{"model": "encoder-decoder audio transcriber", "dataset": "strings of digits, spoken by a formant synthesiser in many voices", "train_examples": 39062, "gain_aug_db": 10, "noise_aug": 0.002, "time_shift_ms": 100, "n_mels": 80, "hop_length": 160, "input": "mfcc", "spec_augment": true, "win_length": 512, "tokenizer": "word", "vocab_size": 14, "encoder_arch": "transformer", "encoder_norm": "layernorm", "encoder_norm_position": "pre", "encoder_activation": "gelu", "encoder_mlp_ratio": 4, "encoder_head_dim": 64, "encoder_fused_qkv": true, "encoder_bias": "none", "encoder_qk_norm": false, "encoder_parallel_block": false, "encoder_inner_norm": false, "encoder_subsampling": 4, "encoder_layers": 8, "encoder_width": 192, "encoder_positions": "learned", "fusion": "prefix", "decoder_width": 128, "decoder_layers": 12, "decoder_norm": "layernorm", "decoder_norm_position": "res_post", "decoder_activation": "swiglu", "decoder_mlp_ratio": 3, "decoder_head_dim": 16, "decoder_fused_qkv": true, "decoder_bias": "all", "decoder_qk_norm": false, "decoder_parallel_block": false, "decoder_inner_norm": false, "decoder_positions": "learned", "decoder_prefix_bidirectional": false, "decoder_connector": "mlp", "decoder_tie_embeddings": true, "init": "trunc_normal_002", "residual_init": "zero_last", "optimizer": "normuon", "muon_scale": "spectral", "lr": 0.015, "momentum": 0.95, "nesterov": true, "orthogonalizer": "newton_schulz_5", "adamw_lr_other_params": 0.0022, "grad_clip": 0.5, "steps": 6300, "batch_size": 256, "epochs": 41.3, "lr_schedule": "cosine", "final_lr_fraction": 0.1, "warmup_steps": 180, "weight_decay": 0.09, "adamw_weight_decay_other_params": 0}
Rows from block 3 of the audio encoder of a small encoder-decoder audio transcriber, named by matrix and row number. Rows with one number belong to one neuron. Each number is 200 + 40 x the weight over its row's rms, rounded and kept within 0 to 999. All counts start at 0. After the name is the row's rms in percent of the matrix's.
After each neuron's rows are labels from the 100 clips, of 14848, where the neuron reaches its highest value: "responds to" is what is common among them. Only what is clearly more common there than usual is listed. The data: strings of digits, spoken by a formant synthesiser in many voices.
# fc1: MLP up (encoder.blocks.3.mlp.fc1.weight, 768x192), inputs 0-63
# fc2: MLP down (encoder.blocks.3.mlp.fc2.weight, 192x768, transposed), outputs 0-63

fc1.707,110,270,165,148,213,199,226,161,170,236,185,132,131,155,206,249,143,156,218,147,179,251,217,209,190,166,217,249,289,189,202,181,202,239,266,241,201,233,201,161,90,212,276,149,201,213,217,159,179,204,221,168,224,180,192,234,257,184,174,157,233,237,255,135,240
fc2.707,079,231,225,207,191,120,125,184,207,163,209,245,191,187,273,166,246,215,199,239,179,205,146,236,230,213,218,166,199,254,129,168,145,159,210,172,198,156,218,228,237,159,163,262,176,239,249,281,179,277,142,265,122,126,200,236,111,218,228,87,132,201,203,168,221
responds to: "one"; reverberation; voice: high voice; first digit: one

fc1.721,099,198,176,206,254,196,223,183,196,199,155,318,140,229,182,185,189,156,164,141,170,216,213,193,152,175,165,196,187,188,174,274,172,177,195,210,172,209,194,273,277,194,185,229,193,164,250,252,151,180,199,163,244,204,153,210,171,197,181,217,232,263,249,197,193
fc2.721,103,236,173,133,186,211,196,222,126,98,201,185,179,261,237,184,239,247,210,223,147,208,259,223,226,222,185,279,176,205,245,198,247,222,216,226,200,164,201,236,210,203,238,217,205,152,231,218,159,164,170,236,182,228,226,220,233,228,213,203,194,169,179,108,217
responds to: "six"; rumble; last digit: six; pink noise

fc1.197,099,154,226,118,194,205,120,214,229,182,222,230,198,236,258,207,200,107,179,272,157,233,235,145,124,253,257,229,198,207,193,231,222,171,242,209,181,186,267,169,226,171,175,190,179,234,191,269,192,164,228,214,233,197,249,178,126,228,237,143,167,271,194,205,218
fc2.197,128,192,242,218,173,153,251,227,186,180,184,173,208,177,188,212,161,201,234,167,261,218,142,122,255,136,193,196,243,203,162,264,249,223,145,200,160,205,175,164,193,183,222,239,154,192,170,180,161,224,196,275,168,230,150,224,254,187,190,303,242,261,220,148,201
responds to: "nine"; number of digits: 5; first digit: nine

fc1.401,093,166,212,210,297,152,110,179,182,171,189,169,182,254,158,227,226,196,202,226,124,208,239,224,95,221,217,289,187,218,169,152,216,197,172,179,224,152,238,173,130,166,141,148,215,185,147,216,187,168,242,221,150,240,234,193,193,202,143,223,204,158,160,161,248
fc2.401,111,223,206,217,98,145,263,281,142,232,203,260,208,208,300,134,235,172,177,185,241,251,202,216,203,218,211,211,170,237,140,205,237,175,222,190,191,223,164,177,162,216,196,207,148,261,187,214,169,227,161,170,244,234,172,195,150,171,197,241,196,219,273,212,235
responds to: "nine"; voice: child-like voice; last digit: nine

fc1.407,106,195,173,139,234,90,214,207,148,242,223,211,153,193,251,180,125,138,148,176,218,192,168,224,290,232,227,230,232,284,218,180,219,251,182,155,179,158,226,195,179,168,227,197,204,257,165,165,265,142,189,142,188,190,174,245,138,204,178,124,247,164,115,189,184
fc2.407,097,267,188,142,222,167,110,191,245,244,156,218,171,244,194,276,227,210,213,220,157,128,242,245,165,197,238,212,210,177,158,164,184,210,220,209,202,169,247,147,282,201,183,181,260,193,174,186,166,135,282,201,226,194,171,206,153,218,220,226,133,164,260,169,159
responds to: voice: child-like voice; "three"; last digit: three; first digit: three

fc1.315,103,214,222,173,209,197,170,184,255,186,165,238,274,191,163,200,175,157,223,227,229,100,243,139,158,184,214,146,155,198,207,211,166,289,158,235,194,282,197,260,189,169,198,213,209,193,164,210,199,193,222,252,195,252,132,186,182,204,177,252,197,211,158,135,122
fc2.315,128,148,137,224,141,192,147,227,253,189,164,148,193,257,226,216,240,326,111,258,235,284,297,166,250,144,221,206,244,176,256,210,160,192,158,204,233,148,168,180,130,156,206,210,224,194,177,232,226,217,202,178,175,174,231,204,197,204,193,166,239,213,191,216,206
responds to: "nine"; reverberation; first digit: nine

fc1.43,106,245,240,222,183,227,225,189,211,191,142,199,193,251,249,165,171,220,213,187,285,178,131,199,215,231,288,214,236,141,195,227,190,205,196,155,134,194,241,232,160,215,194,207,196,212,234,190,212,181,218,216,217,213,224,203,222,150,147,248,221,188,192,205,192
fc2.43,099,234,242,233,170,166,170,206,170,180,120,224,192,147,146,167,193,209,207,223,161,167,233,174,217,195,127,183,205,151,181,214,141,182,183,160,182,124,266,159,155,181,168,187,163,205,125,170,221,265,168,204,209,232,271,204,179,169,136,164,162,210,138,184,215
responds to: last digit: zero

fc1.92,094,264,209,138,240,224,221,199,240,211,237,288,182,168,211,162,231,211,199,259,149,223,235,209,261,200,185,264,199,188,218,155,114,194,219,156,181,221,226,188,146,223,229,163,176,188,250,208,175,176,163,185,180,265,159,210,198,207,104,192,167,214,216,228,218
fc2.92,080,248,202,176,157,230,186,235,241,162,207,189,204,243,202,243,167,172,235,180,254,184,141,195,211,170,259,207,199,219,166,204,263,213,203,245,245,225,186,190,112,278,179,160,117,266,198,105,146,256,204,236,161,181,198,178,252,217,279,106,195,302,216,152,280
responds to: "one"; voice: child-like voice; first digit: one; number of digits: 5

fc1.299,089,212,165,215,177,223,198,221,185,227,197,191,258,219,216,220,193,220,254,195,166,247,171,171,216,136,177,238,233,237,240,190,266,215,192,131,212,260,142,165,227,201,186,251,159,214,165,185,157,271,228,272,209,156,203,187,191,136,261,209,161,241,244,208,186
fc2.299,080,193,211,206,219,220,223,209,256,229,184,159,212,161,181,226,210,167,216,155,232,133,227,96,191,232,191,173,194,195,167,191,172,155,180,275,144,148,169,229,207,239,237,137,196,165,159,284,210,96,182,216,163,220,224,117,196,205,157,203,180,264,183,196,236
responds to: voice: child-like voice; number of digits: 5

fc1.313,105,305,181,159,243,228,212,187,112,177,204,199,193,205,125,173,179,178,181,152,118,228,232,261,173,184,176,149,236,206,162,220,176,104,204,216,146,198,206,230,148,224,201,180,137,222,187,136,195,217,219,200,182,299,203,219,140,248,221,222,165,214,202,226,188
fc2.313,089,252,186,229,145,182,167,252,243,248,237,189,203,246,209,157,186,215,178,227,291,206,141,192,223,205,305,238,116,211,232,168,219,238,211,256,195,171,202,179,263,147,170,276,249,191,222,233,195,129,181,212,128,217,197,227,146,220,216,185,213,163,208,146,258
responds to: "six"; mains hum; first digit: six; last digit: six

fc1.644,104,369,142,259,211,255,140,240,215,255,132,129,228,142,187,248,160,178,209,194,227,165,191,184,152,130,173,231,267,176,225,176,184,290,247,192,141,210,206,193,139,260,217,210,157,174,229,209,166,215,140,149,172,187,149,167,181,195,152,199,167,192,196,202,218
fc2.644,110,250,249,173,214,120,254,219,187,152,254,200,190,117,251,170,188,245,186,220,240,112,202,178,176,238,190,159,182,225,230,169,221,207,155,231,203,197,112,203,216,206,243,235,152,198,226,131,191,215,186,194,181,170,238,219,196,214,200,106,173,191,241,119,224
responds to: "one"; reverberation; last digit: one; whispered

fc1.591,107,182,194,216,218,266,166,133,223,203,197,205,176,270,237,142,218,150,193,230,214,161,141,188,181,220,97,216,197,174,279,148,199,195,146,310,277,235,194,165,150,184,255,202,224,179,168,223,209,166,225,218,159,184,271,176,225,166,209,181,238,134,192,128,153
fc2.591,108,185,256,222,209,209,248,208,170,229,199,199,211,161,182,223,253,230,168,119,196,194,206,222,254,240,240,171,206,163,194,201,201,183,169,154,147,205,243,221,210,221,136,190,179,245,181,194,238,230,204,245,238,191,161,208,245,226,179,246,154,255,234,229,188
responds to: reverberation; "three"; voice: child-like voice

fc1.37,100,192,154,196,213,228,174,165,230,259,231,251,177,158,220,149,225,116,232,162,193,206,246,209,136,202,273,274,262,178,184,244,156,262,228,180,120,187,258,115,191,202,220,211,218,192,199,158,260,91,224,220,170,140,180,207,226,162,157,210,181,216,201,274,200
fc2.37,101,165,203,151,153,113,181,295,266,93,197,180,205,225,232,259,184,231,228,239,193,99,244,184,245,196,206,208,201,223,153,156,191,271,163,232,231,172,186,300,209,186,178,185,197,226,205,247,200,267,214,164,222,294,236,198,195,237,201,302,148,170,199,159,233
responds to: "nine"; "one"; last digit: nine; first digit: nine

fc1.740,103,107,168,185,105,170,175,163,175,185,175,207,253,184,161,227,245,263,147,133,240,285,261,186,215,178,214,269,155,187,140,291,225,242,220,280,119,219,154,252,203,210,229,237,172,245,227,245,188,143,222,160,144,258,267,174,214,180,201,167,206,226,183,227,157
fc2.740,075,216,225,184,246,216,182,218,273,126,230,151,190,120,205,167,223,123,202,255,149,163,257,166,193,173,166,146,133,163,236,136,146,196,139,208,242,191,232,164,173,231,243,253,171,207,215,179,180,266,218,190,252,219,168,188,188,181,176,163,204,211,187,213,231
responds to: "nine"; voice: deep voice; number of digits: 5; last digit: nine

fc1.291,097,194,190,195,158,175,205,233,229,247,191,248,206,147,189,202,180,283,268,218,230,215,210,267,261,206,186,165,193,166,145,109,118,210,184,206,208,192,239,197,183,178,176,201,217,201,90,192,239,122,208,234,139,188,147,193,263,133,255,189,232,189,188,143,196
fc2.291,081,174,202,184,252,198,219,175,211,194,232,229,186,206,181,188,200,181,134,274,189,168,188,193,215,219,117,227,228,241,202,238,271,249,257,206,210,212,248,250,161,155,247,195,159,142,215,220,169,248,255,187,231,213,240,196,228,283,185,239,256,181,186,192,200
responds to: voice: child-like voice; "eight"; mains hum

fc1.5,093,190,214,200,174,212,209,245,236,256,231,228,228,152,244,158,171,225,209,146,221,180,198,156,239,182,230,197,232,170,114,175,214,138,215,179,179,153,234,205,181,143,160,155,152,172,127,205,167,163,167,205,214,158,199,227,183,158,177,193,96,238,170,249,164
fc2.5,106,231,229,235,225,219,162,195,135,191,185,247,221,290,271,174,203,220,182,230,257,213,211,277,163,185,189,122,217,192,203,193,234,217,217,196,240,159,201,280,154,151,279,145,146,191,274,200,208,147,167,217,122,211,176,241,265,259,205,205,236,231,219,198,180
responds to: voice: child-like voice; reverberation; "three"; first digit: three

fc1.227,106,235,154,260,216,283,113,189,223,239,142,213,176,280,166,129,201,213,165,255,184,149,178,177,203,211,235,113,169,171,227,170,206,246,199,197,182,219,204,150,225,203,194,144,203,154,182,260,259,202,246,235,286,207,222,168,255,274,127,278,209,259,186,233,162
fc2.227,107,179,221,170,166,195,213,69,234,222,187,183,214,294,216,245,207,217,119,204,225,267,267,162,174,227,236,229,190,221,176,205,218,236,206,234,220,193,211,186,216,243,196,222,234,160,185,213,227,182,191,180,213,236,118,206,158,174,246,267,142,164,175,73,197
responds to: "nine"; last digit: nine; first digit: nine

fc1.737,101,220,184,163,170,211,248,209,178,208,258,139,232,226,215,222,171,143,229,238,219,204,192,210,246,145,175,138,108,230,200,234,244,204,179,248,181,246,200,163,185,211,255,144,225,170,223,178,203,189,193,123,238,231,129,185,203,226,239,170,251,171,145,203,259
fc2.737,093,188,188,168,173,193,172,205,179,180,221,218,199,204,129,239,168,244,180,202,240,230,228,205,209,266,216,194,248,134,232,172,133,182,144,139,133,254,221,230,169,208,191,255,222,171,198,274,198,158,135,262,237,199,274,232,244,185,188,200,177,242,316,187,184
responds to: reverberation; "three"; voice: deep voice; "eight"

fc1.204,104,229,190,225,224,200,201,267,253,222,157,95,234,127,221,189,160,282,225,232,212,259,278,200,195,275,165,203,212,201,219,168,203,208,201,167,172,157,282,176,208,159,149,160,239,205,210,202,195,167,260,179,204,149,149,348,221,239,189,178,200,177,167,186,173
fc2.204,123,235,240,162,240,200,286,241,222,145,210,222,163,196,144,271,271,152,132,259,252,184,159,244,209,145,235,254,238,205,166,184,277,176,162,232,185,144,192,222,90,232,212,169,241,202,247,182,207,213,153,213,215,196,207,198,247,218,204,133,248,281,220,165,241
responds to: "one"; voice: child-like voice; first digit: one; whispered